A small image embedding model, trained from scratch: 2.55M parameters, batches of 64.
Rows from block 9 of a small image embedding model, named by matrix and row number. Rows with one number belong to one channel. Each number is 500 + 25 x the weight over its row's rms, rounded and kept within 0 to 999. All counts start at 0. Numbers have three digits each.
After each channel's rows are labels from the 100 images, of 14976, where the channel reaches its highest value: "responds to" is what is common among them. Only what is clearly more common there than usual is listed. The data: dead-leaves pictures: piles of overlapping shapes.
# sq0: squeeze pointwise conv (model.blocks.9.sq.0.weight, 128x512x1x1), inputs 57-113
# e10: expand pointwise conv (model.blocks.9.e1.0.weight, 256x128x1x1, transposed), outputs 52-103
# e30: expand 3x3 conv (model.blocks.9.e3.0.weight, 256x128x3x3, transposed, each kernel summed), outputs 52-103

sq0.82:497488446497444509475506501510474506487507493510450481446509489473480506480499498491497452494496518451445474493520458446478516518515515509487448493517486500469472498498489
e10.82:467541483509451504533492508473507469472477543483476467462471481494525531469488482473490515470468479485490491472505534469525549475507481489499468478513481491
e30.82:474486483560500493522479509478510482499466478484513462462518493468474490470491452487486488501508481490506462471469490489487482484456471481480509481470509557
responds to: dark; vivid

sq0.37:500499483498479454490450455465494482478453502470484444471478469537443473480502499458504526554498534468469493505531479485490483483531482479452474460531543493528530475533466
e10.37:486540475499520512487477499493506483480533541477488540503481485476488514474465517545546490483483489558481475521499521478488553481500488468496484479497484468
e30.37:461512529559504505522501472461512481512487519503503485488507453479480468506504460496524531507455499520490498505481499532476466485459485441518506488475561515
responds to: dark

sq0.100:502527451505446520516518500514517481511512502506446534441489529474527499518500499512493502479510480462452517493480451450518518521480492488530480498481469517478509525499519
e10.100:458498519492517529499542501461523449501497500501487508463503528537481495528522496500499505451451533495505535467501505502485509522497536530446450503474531521
e30.100:487562495487496510512537505514524542492479516498494472517510450491480520539522477488507548519452485516468503474485518473516495468480485486502501537486468490
responds to: dark; vivid

sq0.73:493470452493458500451491483494453526494509489493457477455531488485483490462492493494493476468491473460454452488483458457454468514477533533457466476476516497490444457482490
e10.73:477479462512462481552471510478541483489474481501486461461490476479537497459467474470469502483483474478503477462509506488535474462511463471530485498526475478
e30.73:502464465486512506536438508487522489472455495502527458499536489502457489458511500512491511525536511483447497518459519461498450521495489508478528479493431484
responds to: grey

sq0.71:512505454510456489479487481490482466515496510493458479433461494536482491471512511496511526530510532441436479515529457457479484481530462464473478487531534506536512477531499
e10.71:472518483488543521480490487474514467505536525510473536489509485484465516485482500535545492464465486545510489504487511506470527481487490486475465509474483480
e30.71:452521495551517504519502470487524472491469536495498458502508437470472494502508456498531561527471515515474511503472503484501464492449466445517503492468549496
responds to: dark

sq0.12:490484461488459512466514507512460488481493488521465480456484491489462507472491489484489465512486529467463462489531463461469512522525485484481468502528493509479476493506494
e10.12:478550477516455514519488510479499480481491546494478483473482466491514530458476487486492517482478464490500484494509535477513566453513472485490480487504465477
e30.12:475476504554492485515480494480510465509495490496512484470512485482494492463473457481498477501478485483506475430492488508492498477446481471470505477482525540
responds to: dark; vivid

sq0.45:545487479546490559479550549555480495495532546555484466501493479490477548480546549494547477469545484489506479546488498485482506495486490492481474546486494492490489503503481
e10.45:492505479573485491497496574501500495496495486500540484495496494497498470491489540504493555495495493496502492497570543495499506486570492490500493497506495489
e30.45:483495489500436469507482487484504524484520447515506521495505476517519486477443520477451463513491446469479499465518479493489480499479487485459504481518487485
responds to: grey

sq0.29:497500476494477458487448455465490484476455500469482440465481470534441468478499497459499526549496531466469489502526471483483485480526485485448477464529537488526533470527459
e10.29:484538470505522515490473503490509484484531537484489541500485481473490510469459515539547495484484482559487471517503526482490547476503486462498485484499478464
e30.29:460511528555505504523496472462512475512488519504506486493511450478477468504506459493526534506455500519485502509481496527477463488459485441516506484476561514
responds to: dark

sq0.43:483537481482477499487491488490487466532512479497480551461467537463530489488481481529481516496483472486482488482477464480488499500472469466531498482473466554484476493515568
e10.43:474504496489525502479500487473494481552470502552468488471550496504474501503508466468483497482481492488548509461487495550472510492488500513451482558463502498
e30.43:455530505438523502500487513546501532448494504496514495533503450513490546477487513480487516506461519499465527485491515497528486492476447458488508494507486466
responds to: vivid

sq0.20:491483462491459498464488478489466537495513487488463488457543495478495489472491492501491469455491471461457466485479462459465492521473543544476476472473500498478460479467492
e10.20:472482476508466480556481506477540477484473484494478457467484479488542496466480464469472501478477476478497482462504508482540482469506469479528478493527478489
e30.20:501462460481512515535461511492520488471449500504526453499536486501449492469517494517496511523531511492440496514452518463499441526497489504487530499490428476
responds to: grey

sq0.102:490518483494480505528509492499529476474483494488473511471484514488512486530489490487488486472499479490488528490474482479530526510477488484527493484478472496489523536492492
e10.102:503483524496496494491555504501520498479508493478504509500477567554481487543544509511507502500499573508482552509505499478482491567503564545478500479487566533
e30.102:508532521488464504509534506504519537517493514508494494503511443499496509533502486495517529514447449519470500480489510492508465460497513497511506535490458478
responds to: vivid; dark

sq0.31:492459533492534489486495500494485499510470492477534483532497469461478502492493492483491457482492497534533489494494531532490493461496498499482516510492465450450472486445489
e10.31:516478458494464411484501493517417514509470486501479447525501496478495474481479465465473464514511494485504505517493472513490497478492488511495512505481495478
e30.31:486481463474505522468524463485474481480487492445489490464469493464483482524519476523492485465479506520488460509484490467469494463483485497519485527471478465
responds to: vivid

sq0.127:505530486508489504544514492501543492487474510500476523488499527502523492537506506486506494463514492498507543508488488487542545511489501500542496492492457513506555558502503
e10.127:473482528489499471483540505479505487483485498486482502487484558542474483540532469483482496487487552486483540475502483483481500541503547540457486483476556533
e30.127:512536529496491522499547508514504542525492532490489495492498453488489518546517486499531532499446469537461487491491507501513463465501525501530505545482471458
responds to: vivid; dark

sq0.94:530483473530482546474538537538475495497523530541479476491495488493488540476529531502531481476530477490497476531480485482477508525478495493480474532478498504490487496489492
e10.94:489506483575486502498487574490504488493494488494526487480493487489496481489486529503491579489488487494496485488571544492496503485571486486498488494501488487
e30.94:481498480496442462506483487489504526478520453517504522498504474519520490478441522473456466512491452466485500468519475484492487500480483481450504482520483484
responds to: grey

sq0.46:488505482489484471486467470477488488481472490488481462475482483537477477483489489483492539534489465478482489492460488482486466489466483484457503476466544487531530461538470
e10.46:489485465511526500483468510498509502485553484484490551504487481474482487474467501556556503498502487566498463524509490485482475482510487466502502486493479467
e30.46:500500543481520521520495475478523505522473544488497476499510469482471478517523457510543543521488519523422523541466505526484436479498524476526504493464537435
responds to: dark

sq0.59:493454533490532489487492499493486502510468492479532480531498466459475501492493491484489460484491498531531488494495528531490483458496501501478515507495459448452471482448489
e10.59:516481456496462409489500494518415513511472487502484448527501493477497476480477470468473467515513492484506502515494476514493499476494485509496512506482493477
e30.59:485478461474507521469521462484474478478488490444489491466471494464483481522519477523490485467478507518488460510484492466469494464481483496517485524472478467
responds to: vivid

sq0.118:497481447499446519475519510521473503466519494514448479450507479473482506481499497493497474466498498454454472494499453443479516514497507506491449505500484499483476504496484
e10.118:473527473523462520535484523471526471474484516485498477464475468483534522467480506474486540473471465482496479469520540472535535458523470483510472482521467481
e30.118:483468481548488476522475486475512487497481467488516471483521493486479484469472478471480498512512482488501475482483491474482481485460479497474512481485500539
responds to: grey

sq0.104:528506471527484539469532535536472515518550527545480505486517505492509532475527528536528481470526480490499474527481490485477512515477517515502487527480487517486479509501514
e10.104:475506469539506506501485542474502463517484479514520484468514474480499461477478532500470560463460471475526484477539535514501504467540476483487460516498474473
e30.104:470496478484458467502487483488505532465517481515506518499503458521519481477448521470471501509490466474480497450518489483490483501480470469453505491520490480
responds to: grey

sq0.67:482459480484481485460480464473462542471494478474487463485548474506471471469481485479484466472482481493477462474488481485461470528486548548451479460481519489493465452480475
e10.67:486481468506456483590475504490537493488485489500484461479488483482540503462474472489479497493494478487502478481502502487539486471504468473527495495528481485
e30.67:507453466480505518534445509483519460480454490493525458499533495490455486451521485521488503519537502478447497518458514461499445519501494511481528476481435481
responds to: grey

sq0.83:464446516465517480462482474483463514504466466477515489516515456480462475466468463486463480486468505518517463462501515516464449478504514516473505482501497451488465465462492
e10.83:540497458493472441511488492545469549503487496501506476559493488474506494475472493499492488547550488494509482549492485504508494482492477492512546499506486475
e30.83:476463456483511521476517476473477470473494486436487495476478496451488470514519471524485479469484510514495481510493501465471494473483473482506483521472465469
responds to: vivid

sq0.9:493475456494459496463490482490463526489505489494461485459528493477489483473494495492491473453493461467456464485470462459466490512465531527473467472464490493470459476479496
e10.9:469494477508469491570483508475535482489474485495494465463488481486553497468483482472473509482482476478505483469505506487553488469507475481523484496531479487
e30.9:503463462474488493535451503490520488466471478499523471504536497497471491455496494506476493521540490466456507517469514457499454508500484513453523473491426488
responds to: grey

sq0.110:496505442499443519510515493516510475496500496497435508436480503490503493511495494495491488469503485458461510493483457442512514506484483480518476493486465498479506517502503
e10.110:445496510467506500508532488459530474489455497495464509473489508521481503521506463476498502474476516466503524455486498488485501511492514519441475492479510511
e30.110:493565528496513501506542504504516551522450522483503440491502460481450515538522466483516546512472487529484489491460512495512494502490504495518502537463492478
responds to: dark; vivid

sq0.30:482504503483508474487467481484487479477470484488501463481477483537478484477484483482484532532483466482491491488464492503483469499467477475457511486467544488531522465543469
e10.30:505479470502529499475471502509495516485548479486488554519485482480478485478471497553560490515516487571494468536501481485476470482501492473502517486488479472
e30.30:501501549478515518521500476479523498524474544486495479498509470476472480517521459503544540521489517524428523536468508532483441478500525480529504497462536433
responds to: dark

sq0.18:499527466504460520522520503518522475503506504503462525458482525489522500523499501511496495465509474473464521499475463465523524495472485484531485498476438515485517529493513
e10.18:464475517495513497498550509462514465495490479494488506471496537541479466531532488497490510465465536492500543471507496494484492527505538537441463496475539528
e30.18:501542508473485511510541493509519541509476516495497476503510438484477515538521469485515540518455465525458501490475516477502473485491509495510503543481466472
responds to: dark; vivid

sq0.40:513485486514493532482534541529485470478490515550490462502469472498474527481513513474515501489513472493514481514472496489484498477472469471484484544473491477494511487487458
e10.40:501503470562488487477485556507499494500515486501559486476500493496487459491495564505511533499494489519496481499557533499490495481557485482451495499472490486
e30.40:485487494500443471506474487476503517487525441519503528483503478518525478470452522475447461510488451474479491478523477501489481498481491487463502477520501489
responds to: grey

sq0.70:497452520495518512480514512511478494497492496509518470519493443441459512483497497483498462463494488520519481497484517518481489482486494493479506514483449450434476486463471
e10.70:526486465512466369497498510525418526508488492497505467551499490482493485486486498486484493525528487492506497530510501510490495481510486507509526502488489485
e30.70:469474468483503517471519456474476476470489485451490493459473489466487471517514478520488477469461504515489457508487489476455494473472473487513485521474484478
responds to: vivid

sq0.89:484501482486490471486469470477488480478466490486485460476474481538478478481487487478487535533486465474488489489463486487487470486464474477455500476466545480534529463536466
e10.89:495486468505526499477468504505506506485548485481489553507486480475475488473466502556555497504506486568492462526503486484478476481505487464502508485489478466
e30.89:503500545482518522520498475476522504524471545487496477499510472482468478518521456511545542521489518523429523539463506529484441479501526481526504497461538437
responds to: dark

sq0.119:535484477534486550474544538540476503498527532542482480496500489494494539474534533500535481481532482492504476532483486484478503526481501499481474533481500503493482496496491
e10.119:488504479570485500499485571490506488490496488492530486478490486486498477485484531504491577488487485493495482489565546488496502482568482483500487492502485484
e30.119:480497479498444463505483487490504527476521454518505521500504471520520488478440523474458469512490452466487502466519475486491486501481481479447504484521485486
responds to: grey

sq0.53:486477488487486502478495501504480473479490487508488486489471497485470497482487488487484466519486543490493480485542490496480491497540469472483476498541490499471482489488514
e10.53:507544480506465481492489507507478513467495561469471486507464481486484533480486497490491499513513481491474486509503536465487569474507483484494513467489479485
e30.53:482498523536500501505493487481500494516484516485501475472506480459488488470474448490520484490426497493498465440480493524485485464448491469481508477470538520
responds to: vivid; dark

sq0.97:549481492548500558476543552553476481491531547554499463513483472497473555480548550497548478479546488501518477547490507500481500488486480482475484553489498481491489498495478
e10.97:503502482575483489492499571510502503496495489498543482508494497500492471495493542505496550505504495499498496506571546494492504489571493495490503498495496493
e30.97:485494491501435471507482486484503523484520445515506522491505478517519486477446519478449461513491445471480496465519478495488480498479487486463504480519490486
responds to: grey

sq0.122:505522483510486494538505492496537487492476511500477515484495520509514491537505506488504490467514493497512536508489483488535539503492501495535492492494463513504547545510499
e10.122:463472527490482459487532505472494488473477493474475484488476537533482477534529460467485486489489532492471529464504481475487494528502535529461487474480534530
e30.122:509536533489498526497547503512501544521487535485491492487497458484486517547521487503535531498456480539457488502486510503509455466497522500535499547478479458
responds to: vivid; dark

sq0.14:499523469501473512521510499508524479501497500502467518462486518484514496524496497503493494472508476482472522493476473474524523501474490490527487491477441504481523530490509
e10.14:477480523503505500498555511473523465492498488493499506481494548548479482537536502501491509466467557496497552488512509493484494540509550541451467494479551530
e30.14:507543510478479512510539498508519538512484518506497482501509437494485513538514475490514539516444458522466501480483515482507473465495509497507506538484469478
responds to: dark; vivid

sq0.126:477502501476493471474460477479479478461472479493496462484475477532472484461477477479478555538476517476486477479514485497469476491517479475458499480516538487530530465545466
e10.126:503501458505508502469453502517500513483530497482485535509484473467475494455449499545528488509512478539484443517502504482472501471503481446501512483487470453
e30.126:482504546506512507514486475465516481522490548494498493500506461471487467506515468492553537513468510524462525530481506529478460484482512461530505487474558458
responds to: dark

sq0.87:504523481508489499540508496500539486491480508502477518486496518509516493538504505493503494467511492497510538504488485489538542506490501497535491494492462514507546547513498
e10.87:464472528491483459489534507475494488474480492475477487485477541535479472534531463469484488489490535493472533465504480473485492529504535533462489475480539531
e30.87:509536532488499525498547502512501544522488535484490495488496458483485516548522488501535532498456479538457486502486510504508456466497522501535498548477479458
responds to: vivid; dark

sq0.68:487503492488495472486466470479486479479470491485489461476478482537479481481488488479490539538488469479488488493466489491485465493470478478457508478469546485531528463541470
e10.68:499482467503525498479469503506502510485549481485491552511486482475477486475466501555557495508510486569494463531503485486480471481504489465503511485491478468
e30.68:501499544479519521519500475477522501522474544486496478498509470479472478519521457512544540520489518522426523538467506529483438477500525479526504498460536435
responds to: dark

sq0.48:497520486502488510533517494502533475478483501497480511478480511491510491535497497480494485465508480489489533495477482486534541496479483481532494484481468498490540549496493
e10.48:494487515501487483482555511503507500473500493476501506499473556550469480535540499503505509502502562512482549506511503472470501553509552544465502473466559534
e30.48:516530522470478510505539505511513541525498519498498497499511447496497513539511489494521530509459453525454498491490509492506453453504526507516505541488461461
responds to: dark; vivid

sq0.28:505521483507487493538502495496536488490482508507478515483495519512514498537504504492503493466510493493506535503488483489535537498490500495535496495492461512506545545512496
e10.28:463473527489481457490534506476499487475483495476480488483477542534479474533532462474486488487488536495473532465503480474485493530501532530462485474477538529
e30.28:509535533490498524498547501512499543521488535479490494485496461483484516548521487501536532497456477539457485501486509503508454463497522501535498548478479461
responds to: vivid; dark

sq0.52:503476506499495486489489495492488486505470503497494480503481487495466504492503502471506478555499568501500491508568500500492514477566482483477489496563497493482496499490499
e10.52:524537475500468494487477497526479514491477552494456487507491484482488538468459482468483480515516481481494478512497544488490557470496477470490514490493484468
e30.52:461506527532502524509504479479506506500493527481492490472505472488499489491486479517524500492432511509491479468490512533484484454449479455498511497488548515
responds to: vivid

sq0.65:477535495476486490486482485485486471534505473489491548470473538453532483491476474525473521490475462497500487475468479492489501483463474472531505479462461538483479494520560
e10.65:490490491489527496488498488489488495559467492560470489482561497501484491498502468467482496494495494488562507474487486556484500493489498508470495566478501495
e30.65:459526506430524504502486514548503532451497501496512499528502446518494552475487520475484513505466520496447527492496517491526473492477455463489511496509479461
responds to: vivid

sq0.81:500483467501465516471508520511473475475505499528457468454472476516480514460500501496500515494501466458475474498465449463469495492464475475466472522465510491509510477519478
e10.81:482483483541493521482478542479508473485516478479535509475489468473477474476478544502509523475473470513492468494540529484479479469542479472497474488485468474
e30.81:477480483500493479509453473469508498481525514529499518499501445529529464481500523449521524518481494482474502533522483492474464509485490451475504465527518488
responds to: grey

sq0.62:483496508486510477488470480485489476473475488491504468482472484537478487478486486483487537534485471478488490492467499505488473491471473472462511485471546483531520471540476
e10.62:508479472499526498469470498516492519485545481486486550520486483481473486478471497552559486518520489565491469536498478484470469484498495472503519484484481473
e30.62:502503553479514515518500476478521500527474545487495481496508473479474479516520463498545539520489515526435520533470510536483448475500527482532502498463539434
responds to: dark

sq0.25:497493449499444500478487495507478503505509497526441478440506484498488492479497499498497507487500449437438479493452432441479495518448508506476442499450499499493495492521490
e10.25:458475494506519530519488507460520452499520463501492525471502480492515480491491497514520506452455480521514482485505496499516468478506494488500458506517479490
e30.25:498491469463522506532487478490522466467448504505500445509529459482444487512522464499502549526543517493423508550452502464490416486477497499487515485472477463
responds to: dark

sq0.108:485504484487492473486469473480486479478471488490484464474475484539481481481487487481487540535487468477486490488464488489485469490468476476458501479468548484533527466540472
e10.108:496482469503524497477469502503506505483550483482490553509484481476475486475468500557556492502505487569489464529501483483478473482502489466502507482487478469
e30.108:503500545482518523519501475478522505524471545487494477498509471482469478520520456512544540521489517523428522538464506529484439477500526480527504500461536436
responds to: dark

sq0.55:502481469502468527453516530520458479479518503539461471465476483499484521452502503498503502489503470467478457501472456467456491503469478481469467530471498500492504473506482
e10.55:487498481547488527489476542481511475483506485479544504476487469472484474475476550503498527474472468504488466492541532483486491465544474473499474487489467473
e30.55:477491473500490482506455471470508506474530502533501526502502452531535463479491529454506520516487491476484500528528479484474483510484486455461504462534510489
responds to: grey

sq0.27:495454519493519513480516518511481486497490494508517471518485449449462514484494493482497454462492489519520482497484517518482490483487485486481504517485446450436478494455468
e10.27:521488461516464372494499515522419515509483495498507462545497486481493484486481501480479497514517487491506499530515508511490495477516486509508516503484487483
e30.27:473476465482503517471519457475476477472491484451489494460473492466488471518516479521487478467465504515488457508488490472458494472475476490513485521474481477
responds to: vivid

sq0.121:538500471541481549485535538542487491494529538542474484487490495493492542485541539498541476471538474481499487538477480475489514509473488489497463532474492497487495509495484
e10.121:488504486577488499498493577493502489496493490497522486485494494494496478491491519502493555490490492495498493489580532495495502489582490491500490496501494492
e30.121:483502483496436465509483489489504527479520447515505521494505480518519492479443520475453464513492447468478498468518475487495480498480483485454505484519483484
responds to: grey

sq0.35:496477460496456508474506503511470479491488495519462480464479484473465505482497494480495464518498533467459473495532468460478505506529479477476465499531486506464483495496502
e10.35:469555486509459503508497505478505483489497556500463490474489478496496521479498473479494514486484475498507497498507538484499587465507484494479483492485477491
e30.35:469477510555494486510480501481505471506488497500514477468509478473494492470477451485501488504456489485509475424485489522491500479446475464475506475475529535
responds to: dark; vivid

sq0.120:481461521477523496467497482492466479523484481484521494521482479455492487473482479501481488471478481522520469483477518522471464479479480482484510498478464478449455478472502
e10.120:556484469486509494497487485551461549526494484522500497541520481482496484480481498499498487550548484497528489531486486528491484481486488489506546521492480477
e30.120:456503463477507529470521461484494493448501489472489509504471479477494474525516496533475512476467517518486510506501521462464507493483439479510489525480470461
responds to: vivid

sq0.4:494492485493486457495448459466500478478454498467487461474473471537453478483498495458498519562492540469470494500536481488490480484535471474456474460535547495525526480528472
e10.4:483535480495522504478484494495498483475532536475482539507477491485475514481466517546543479483484491558477480523494517474478549487494490471486484475489488472
e30.4:460525536545506505513513473465509495511476515498504479481500456469470470511509456494522521495443502523485490505468503537478463483449485447517500502462561516
responds to: dark

sq0.34:505523480509487489537503495492536488490472511498477517486496519507515492537506506487505492463515494497504537507488479487537542497492500497534498490493458511504547543506497
e10.34:467474530490488457494535508474508488474483492473484493489474550543490475538535469480485490487488537490473536470507481474496495531504541535466484474489544535
e30.34:509534532489494524503545503514504546520488533489493493492501452490488518545518488503534532502453477537456490499487513502510456463496522502533503546484473456
responds to: vivid; dark

sq0.2:538489473539482552475537539544476501499524536541477479493500487487487542472537538501537478475536482481497475536483483477478504516481498499484470532482495502486482499499493
e10.2:484507481573488502501490574488502486496493492497525483479495490491500479488487526501491570486486487495499487486574538494499505483573486486502486497503490488
e30.2:484495483498435465506483489489503524480519449515506521497504479517519490478444520476455463512491445468479498467518476489495481500480485485454504483519482485
responds to: grey

sq0.96:477507452481453505521503486501523517491498476493456509450520508485509483526477478500474472444484458466456522470459458459524522516459520521522465478459485494484513528483499
e10.96:444467500494495471535522505465514474480476464482476495474481513521521470510514458467481498474475512496485517445504486477523495505505514516502477483500516513
e30.96:512520489447494512517535509495509534503475498496515473492523488484474496531520482503500534511530472520446486507478507475493432489497510523506512537477411467
responds to: dark; vivid

sq0.74:498448519497518512478512507507478490497488497503517468517489442446456513481499499477499465472497494518520480500487517517481486477490491490475505508488454446439477486459472
e10.74:528487465509470382498494508534425540509492492500511474559499487481493488486484501496486498542541485495506489534508499511492493483508483500509541503494486485
e30.74:470472467484501518472517455473477474472491485451490495460473489466488469516514479521488473470458503514488461508488491476453495475471474488512485520475485480
responds to: vivid

sq0.57:476502505479502463487460467472489478476458481472499462486474482540479471479477479476480535525479457489493490483455496501485468487459474473457510471460542484531525462537466
e10.57:498484470502529498474468499502502510492549483484491554510487481476473489473469497552556488508509487570495464528500480495474473481500490468501512486485478471
e30.57:501501550482516510520494471477522501522475544485496480499510468481473476510515457492543543522488518518426526540468507529481439481502524480525505492464540430
responds to: dark

sq0.101:537484472538481550477536548541478492499527537547479477491492490492488549476537538503538482482536482486495476535483487480479506513481490490479473541482500502490484497495492
e10.101:485503481572490504496488571484504486497493486500528488476497487489495475488486529503489585486486487494500486484571540496495504482568486485491484499497488487
e30.101:481499482495439462506483488492505526480520453517505522500504474520520491478440523473455470513491450465485502467519475487494486501480484482450505483520483485
responds to: grey

sq0.109:483507495482477471474464474475472463523483482472484509470462504462496477477484482502483527530480542485477474484540476481475495508542470463505501473543481519491462480515515
e10.109:481508467494496502469478486494501482505480506511453517473506481477463495467455474462486492481486484494508485476488523501466506476488472466441485505466482444
e30.109:433543525526522517492517468512490533483483519457492483498495458463489511499486469501517513481429519513493490466483505523491502462436447431513494502477524509
responds to: vivid

sq0.51:498519465503467519521521501514526474489495502506460512456480515494510500526498499497492491476510476480473523495474469465526524513477486484526476493478463503497524532494500
e10.51:481479520502504498492554512480526474485510490486499514483486551548471480537538502513508506474474564510490553496511506484475492547507555540457476486474555529
e30.51:505537512480477510510537495503520539512485515505493484499510440492487509537512471494516535514447457521459496480482512483503465464493510495511506538482470471
responds to: dark; vivid

sq0.10:496508472502467517519514500512518481476491499500461505457491508480507494521495496492492486479507480475483517492480471468519518514478494492517483493481467497483514526486492
e10.10:489488539500493508500549509485538480476504496474509509485476554556485489542542520520501507482480562502481539501507506476487495556506557541478481477496555543
e30.10:500536507495458499507531507499516534504490503507497485508510443494488503531503480491508526515448440510473495472485505481507465471490502492502509530484461488
responds to: dark; vivid

sq0.36:518519475518475519472512515517472507520540518522476527467508521485523514474519517540518495471519471482484471518473477479475502510471511508514489508472474528489468493504525
e10.36:470491468516508507501490517467489451523479475520503488468519473490496467480478518485463537455452473465537493455514512521496500468516479494476452523491477475
e30.36:450511478480490479498493480503504532459510487509505510510500442518514498485462519467471505504477492493480504449512498478499495503467459448479504501521485480
responds to: grey

sq0.88:491525482495481509535510491503538480483487493494475516478486522488518488537489491492487483463499480486485534488477475483538543499481489487540493485482445503494534552490502
e10.88:479479513497495478486544514487521489477488482482494503490478555547470473530538490489483503490492556490485543481510495477476501539510546534453489480467557531
e30.88:514532519471479518506542504514511543524491520496494490501508443494488517540515485493521533509452457530457499490484512489507462463504524504518505542483457454
responds to: dark; vivid